config.toml
n_mels = 64
input = "log_mel"
mlp_ratio = 6
layer_scale_init = 1.0
patch_size = [8, 16]
layers = 12
residual_init = "none"
optimizer = "muon"
learning_rate = 0.0035
lr_schedule = "cosine"
warmup_steps = 1380
Rows from block 5 of a small sound classifier, named by matrix and row number. Rows with one number belong to one neuron. Each number is 128 + 32 x the weight over its row's rms, rounded and kept within 0 to 255. All counts start at 0. Numbers have three digits each.
After each neuron's rows are labels from the 100 clips, of 14976, where the neuron reaches its largest size: "strongest on" is what is common among them. Only what is clearly more common there than usual is listed. The data: simulated sounds of rotating machines with and without faults.
# u: gMLP up (value half) (model.blocks.5.mixer.u.weight, 384x128), inputs 0-127
# v: gMLP up (gate half) (model.blocks.5.mixer.v.weight, 384x128), inputs 0-127
# out: gMLP down (model.blocks.5.mixer.out.weight, 128x384, transposed), outputs 0-127

u.180:123129132143186140186120151107118204119079124168119093125135121165107199165153066109071103048062090077164148086151162115128133139129105117152113122121131103139137141123068089137113137158108172158115122174124168177146155106038068139158119103130128197111100134180170155163106118068119147119138163104081145130130156142115133125139149145114136151168065062149077098112141134134115089112143
v.180:109092084101177108154112156126137088200099185124135098119159223110203121203093125173131130150110121124165119202113105098119108138141139082108107115092158107143194138116118080151094093156073124191085130112160131058150165099164163071090116108134093153136089126110134159154116157095157148059124103124126107115095167157151160140158155120132154145162080102108083174101134129104140128126125
out.180:175076147138143062133163103146164155161110075122146124177110130139140159089083095122122103122127154114125120110153131118149111173196160110177064108104138141114127038151042080152104166159122112170117111132093148084099109132196134108199113092142105120099105183092098140112156180162159158091121108137196110150107090088145157094089169104138165122133100118099098164166140148109164110165169
strongest on: speed: fast; pump

u.143:142066154114159081068184096131099163139119122109125120176151120122125085132125095109122159156084077126222095117120091104104137158122160101142161079097129157129145156126113175087109164169074233150089107156149160155099113098120082151047182138155151131108087092148133139107095146119153111115084153111116152153166112137132151174132170190116140089126177133100148128117107071143087181145122
v.143:064125167167147138129083134097137122076093113157187145099135124093130147152117128092155128125148084101073126081149145105080132098122077174110147146120141159116148188136144142187144131149107126116098121124184114093136107111128097111132165152114177073146064189109080157127131119120155106168111146113117182145094152126144134091094118167069137204123163161107077138113066131196179154039178
out.143:128164136100113153167069147133146111124134143124122083094054155140100159103163108152161134143179193153094174126125142142118112077114136143170094114083149105160085072090116083127116088109172049126131139109102145168176140117124147096213131118111102128075186119144153150147193056144113100138200076157160128110112129117129065125128110072160123168139131139096130141129109181065157117145095
strongest on: speed: slow; compressor

u.301:090040107185121090183106116144122148103145070154074130122118166133147126114126130138136126179120056137138195121132119096078128175039160205110142159169098192106126188174119122169124169106087136077095093113118111154096164094120066067098108155121133145149141153153108164124184137137144111146112081122103133197104092169177149133091124134115090120149119141103143123098125143151120115116140
v.301:097128170117100116142109136119104145148098109142118141183110191058130133120151074105119086144150092139067120161141106133111162060099133110160086061185187193120162107173092148134143108157088147130167089201072111097108139117146142143185124079095150104153137135124065160173150063169136135138122171095097112103144109152112109095164126168165191120130098083109144142157144153158116094090086
out.301:159149130122136144098194142167180105088127153099101101030109150067123120074146125104097143119138205132153111147117101094105118117107110180160105135101174137119152048165124123163136092072113132064191087201089136116177105155112143169132133126110137071115120124133123095098159083166123101110095132184133144062174139163125126101125140098136177143135142168172138136138110126060144175132133
strongest on: state: normal; fan; speed: slow

u.332:115156153175090128118090190121118144102150101183117094110114104132180116162147170114112167138126104131139156082130129094117166115170121061125164122123117103149096159089133098156077141177182125159197200066149170142168097091087112107086103138159129141170146170103106106118096077113090137078057154127124147119163078138083111115131103144141103129151144130092233116179132158072115099132145
v.332:100116145167159174154065122114096126120082107110152101084166168104144136154116114117115134086139096107093138118132145071137151082142078161120104141172140131122165116179100146216170144163108116113063149147180063080157147107131154088150159153106151106144096179106102150126128110118143163182108141116126190079074143100144115063097119164045098185146148119120075121146126135176190149091134
out.332:127100138088146130174136058129151137147089116102125154135113150156094113055075059092114104085121160106147119153129088154090166102125171157071132129146157136107159138185166125130144135078126133093118116191094114098115153157135147151105208103061179105073062157109102175163120152123129167200154110096180171135083131156183114144132112115130141144107131146130075121127094094174155192102136
strongest on: speed: slow; compressor

u.47:144175119155165081166106140118125104166068105152132089130116127073115154122150123119116123216166147088152135101156158143163088116118159072121064122128135170133104140103143113116088136150178148116094174165136095124137064139114197074119150108149108120134119155111068144156193171055147119136096100167102158179176050141094122114124131152161118123090060153158063133161120177160131111114160
v.47:165131159113098133158111102097129104085121119117126133133163114151114089149156138140126174096164071162193126156151097100095117064134118140072086152141068085166138129148098065179101189144130151113154144085164116131190112137154193143174098109138136120150096091150156155090174214115101179120120119130151083154087164100158164105113087142176087080086103129104082149130123131188111134199129
out.47:197060144154152122138094105124151125106134122109115054128131120117087167093136112134079118123081067157114143090103092134170123134179125115146215104141157073138082194087095120138093156138133117115093106126093183128116130096109114184121102135139132171165183145163144159087130161128167100108210121130116128109089150147186103115153108158201135130137123085153148094179075121137212115121119
strongest on: state: normal; text has "fault"; fan

u.93:112149146136083118112150094173131148131108143143143123123118092156070151194117065132166168135123139143172159126139192172113133152152155108127130178132182096135136115152092103110173121092125070206194131145132117092126158110111121120164158144100139166116092149153114120114082169129147123077135095150157117128163158170079083026079157146107132199084089095147117194144068087152111116084137
v.93:070139068158181099120061148125105118169161114098140111101191167118220112131093132104109102112160103095117136178126161082108193139087093149129100127184142145138144165133128107169129062154124122172137123111184147102113152111152138091111193077063092128091108123083144133144133197114169155105113103121125111064067158122124115174138165110069111132130156120136189140093127137126138126166169
out.93:136185138160123122169149123064107130132172143158120094178166110134110122094076166049108094110145115083128139072115131133149120112191137173120134056110085082113122158063112108143079143159126112107136127138146071141169101137143139111187053103147104142125196183194139105099175123102156124183145093142124147085136104067108162137135051092134142132156136170153136132112172172153157125122134
strongest on: speed: slow; piston engine

u.276:116185160130131053121057142140074155172117121103087120095170146131085130126118185159132074130101091113164081135077132134115105125151103176123184146146086147145119114095104149122053133153106137179143064152120157150120184166171128189147137104177151129104188118108134109141120089104111136155159127106083154115120160123115053080085148103133137113068100195161116152118105123168145173181097
v.276:097093155234175093088085160099111123108139111126193061121124185142126143142066133075138095083155116120090111123122137139140147149129097136096172154177127130126083108095115137123152184137120093125151084068154124160105087121182179158105142089088115111130136140089105205154110111134189117182046153152140141071098117148138131080152129134112122174151134135132162091146137109144111088122188
out.276:183088145116111131099138077087170146158111139146138108158056143100083111095144097115134174069172067124111122145161134117104110140085129134150109060149121125128147172121165179080154116133141115135096200142140103139134065091128136074118128116130092097166121089101128200170154140123151143121100160198135104249126108156152126093101098177159117148146111099120094141159062100126120151140170
strongest on: text has "speed"; speed: medium; compressor

u.316:125116159140109116163073092107162124136095130134188155080127112116146155114136083171125171107137116097156112124123124177044150136086073089099070142139084134139119086133098131151130119153167137170187160164137195183183116119175049156122119089130124149100152152154078118090165113126057110168161142161130157140177088133148086083128079181090118157177142111127143120164130074091139133172105
v.316:011143144142158099156096117112126113169121142140115121138190115089173113133095130081188081133162104095105112147125146111078149137093082123080165137108133165110153100133136104178094131101147145192109104145169128072093139065180128147104197149066133127148091205058099163155148142089152142157108117129127065086091163114111129130109135161131137117149159147118142140109102124106157178174172
out.316:164174162166180082158125107171156110135162128116060098157121126160112123168098117113122079130115120125124158081109183093148131109155178198095168076127084090131157152102182143141063121138168084150135090132117130131089159061116148114118073089109131095073110147096122121136139155107109153154124073134150121125080112077164095211111136135145120178085140149154110210125152164123121180116078
strongest on: speed: slow

u.305:189137157114174093110126078099170164101140134136143104112141137160092135194139084135125168117112076100208154177125123112152143157184100158159132137115171094137101122086180162164092112119133132126101166145162048142128164116105090177112154137173112113121104142109113117158162055121125126136118057124080127132114144158121131156157116177124115083128077104087054203068142092129082175139142
v.305:080129173185145094166130146111097071117092106150152143161113115106101136142143108103169075126143099082140127117151132111110127152129047136091127144165162155138145114172163110128140134128092091159116064103155144112097108098177116133096168133148169087141070188116105176167141117113137096157103156107110150105107182152110108115112095203113158148165139166072102077094074113203140172080216
out.305:101073133143106108075117089116119175220133159118161143160075155094077155075141113121151116085114108148161128083158135131156093130123159166129141157117133140174131157135194167117136165145150130082103106164076102150144150139167129055185141034151114130104155126119116158122096124140140091124101191119093175175106062164130103090057163157172101125118193122121106144178117105120123119134112
strongest on: text has "speed"; speed: medium; compressor

u.134:135124095120082113159177114146126096108141110122144142120095168061154181118102148139146140180130105153102120098128106195071156077162135069132111171137187191071108119100139144139139191079174182094104085129139060142116109100108128123148126066157100166140102121143082123151104045089158125128146153148160115139147138153125134130125152131178152188074090173123145110166168095153175149069106
v.134:148101096114157146168134113116093124134085124063102191129189152082134113103170143133178129086177116143134147108149169112104147149096098184107087189155141163123162131141188085113190108170148114147146078115202116162119106162082143126164121173131084075108135077118126055164131110104095102152115172160139114152123124150142126097103093145161152072175085160100089120163180080131146094120076
out.134:128117095128162125165135167121149132098088153106175198089151105138130083163130099103118079081149168100151100137140148077124116108152129127142115105138197091152092162117127141131186106092111129211128118118153102139112142111051153189186156119086074091097126091142142090185105067131135093133087147146067109150171150145135071164138161137160156091144056144168136129101169119141090157109192
strongest on: state: normal; text has "fault"; gearbox

u.196:082137099126111101086108115111148124141156118064130131155117104150064129178147076113133115135088096155187139086130094143120119098134148105117090125137189104066095156211125141152091090090135101138193138191125093136135090188174026117140167148131107135187133053159135146141134146171130145131158131127209099123140095142193115096111177140125132114126132169130131129109077103133115145182147
v.196:055136111181179106131063151116131121159135097128143120094198161109190113139091154079125128128159081097099118127137170102119187117084072153116124134170112120132130118128132130189125118149142115164094128123206096070123139074149148092151202123077098112131093144074108162136090160130182152134080104137107137076068166128165136108126129102061110179136191145161126134105117174129162121144163
out.196:173191166113149083213109142138109090134140139134100108109140102068165144145159165126080108167149143125096123096097148151163146138100135152064162066110069121173178122090109078091090124156145069141182113107147169131143154084105146110167073130171105120113092106194125063067186140128174123151144125144127188113107165102120152174152089098148152145121122086136140135125175105131110154130080
strongest on: speed: slow; imbalance; compressor

u.83:129182094080091173071133084119126107151062103084161147064129084216146212143174138124163098070185117204164155093092058117122157119093155149136085128130124131103100124131125180133126090137139153094176109166155158085047142142124136129127125122136085162142164139121146137071104147151089152138166095099155115090157142138137092157152111172131134131155093144158138128165127110153110155126144
v.83:112135108199152111140128152169172123127109150166161153116105167153178037132156138124118138121099212119110158120074154073109163118125099130098107117127184105110098125115118165110171170124072144055148120118119143154092148125052098187143106099081143137092090135071118142151084089080156177133212164118093104175125097131102162094112132104080156103172143123152150142145158150141134136122075
out.83:172092146142133130096152105139183155117182120106064142137152144132122143117105104166077107099136119157224176134059105143140128128150152079135130122115095149121074174117120110122128173105124150092134165151116150108110120191100121167162094125154170160197093133164150130184114079067067081107099138132103110098092142061053082123122180071114081097125137155106145166121165156131159146139153
strongest on: speed: fast; gearbox; imbalance

u.43:087132116131176144150099184133145195194148119150197050185185120137080142124112103161062109173123154131104099183180165070134125139095052117122132101131144109144096069122086124101126146083174094057141081120138112102090140079114118110169156145126125128105127133146102136113156076168096151135121121138188178109143113140118087133145138173137163128156166158130147155094107132114132098075174
v.43:150099151054051162149156114148152170077125127097073179189140122103100124193131083114120077140158125147146108110114099156091165146124139104142088128104102129152138163130144150034096168088127167143091144074091142151129122140136131127123033138184152155125171092154096160122162092092066135129114165112168158119154124136114123109085128183104127189152140179144071136163111117139161125092113
out.43:162091122145115154097104126112101078093116101127060195085198113127172129152110163154143144095114142119068205149057118124139103092133174176141195134167134157102122170129096168178178149106109136145088197097092125108120085102122115124113115100118126155120175098108158124052117161081138118105136143083102159105113135132113097135162113086098084103116115158175143122211073104127119114166144
strongest on: text has "speed"; speed: medium; compressor

u.212:110119122132116167162116061108158096120059105099131123155140084114126128143178050160141134129099110116128141043141103149041176107156114092106102133157095133096115137153180111157141082122105076143203140207138119148137072152159046141114192167118164132145115081209087101128121133090112159154114162108138088161176129107140105137124144192152139122137124134123164141133116098145121134152166
v.212:067162116147196103102073161137135142154155107117108098140185158111199090148095130095141093141143097105094108153113153097129190128087080129120145139133106118144148143133129103166129081168156135158095107161189121096104142049148150093142202128085065104150091115085141174146140173113201131093071097123100109084072156107143151130131176081077120151153154129165161142064128139125135124158147
out.212:152167207111137090176117106187105107118151110122116107119140102131164150160086165137131091183112158114132096114079201171168114120158141177067171054134089092127126154102144096103082131123145052139124078091137186128145131113147154094171070090143077119100106129107145078096203157140115150108137087149124114088090134072139120148119127125125152153075165122136102164123162150128164159161070
strongest on: speed: slow; compressor

u.8:148161095082163171121076135121089066128131161090064097092114128138121187121127194156175107131121148121103128191072159147148124099094110133156149148179154098123148173138081063111122088195111090166155102069111150118107143150168208127158110095113187177114144156106108135137107136164162130120150101123040120094143169152089151092128156110123108111171136135100157114142124145128055155127093
v.8:059135105175178103128058152110120130152142104123163094099189160106181111132078145080125102129164087094082114132136163096114200120101072156119128135176123126137130132144144127187147104153143118152107131122200104067125138082135145086147211111075099099119100145077108155135099158118183145133079108132106134076065169122160144114122141098058112171135185147145150136110125174125153126141174
out.8:094064148149085166115156128115167178157106127158222137143106133142130080106124125106111165067091075131151088146201072142121132160117146123125076160104144137085087132118134174158141098126161151099084149184160041184105111070107077132108164124140080110154149156114145169146143146079097105138126170147139101148134076089195094109137109179175132136115101110124094107149120116147159089119159
strongest on: speed: slow; compressor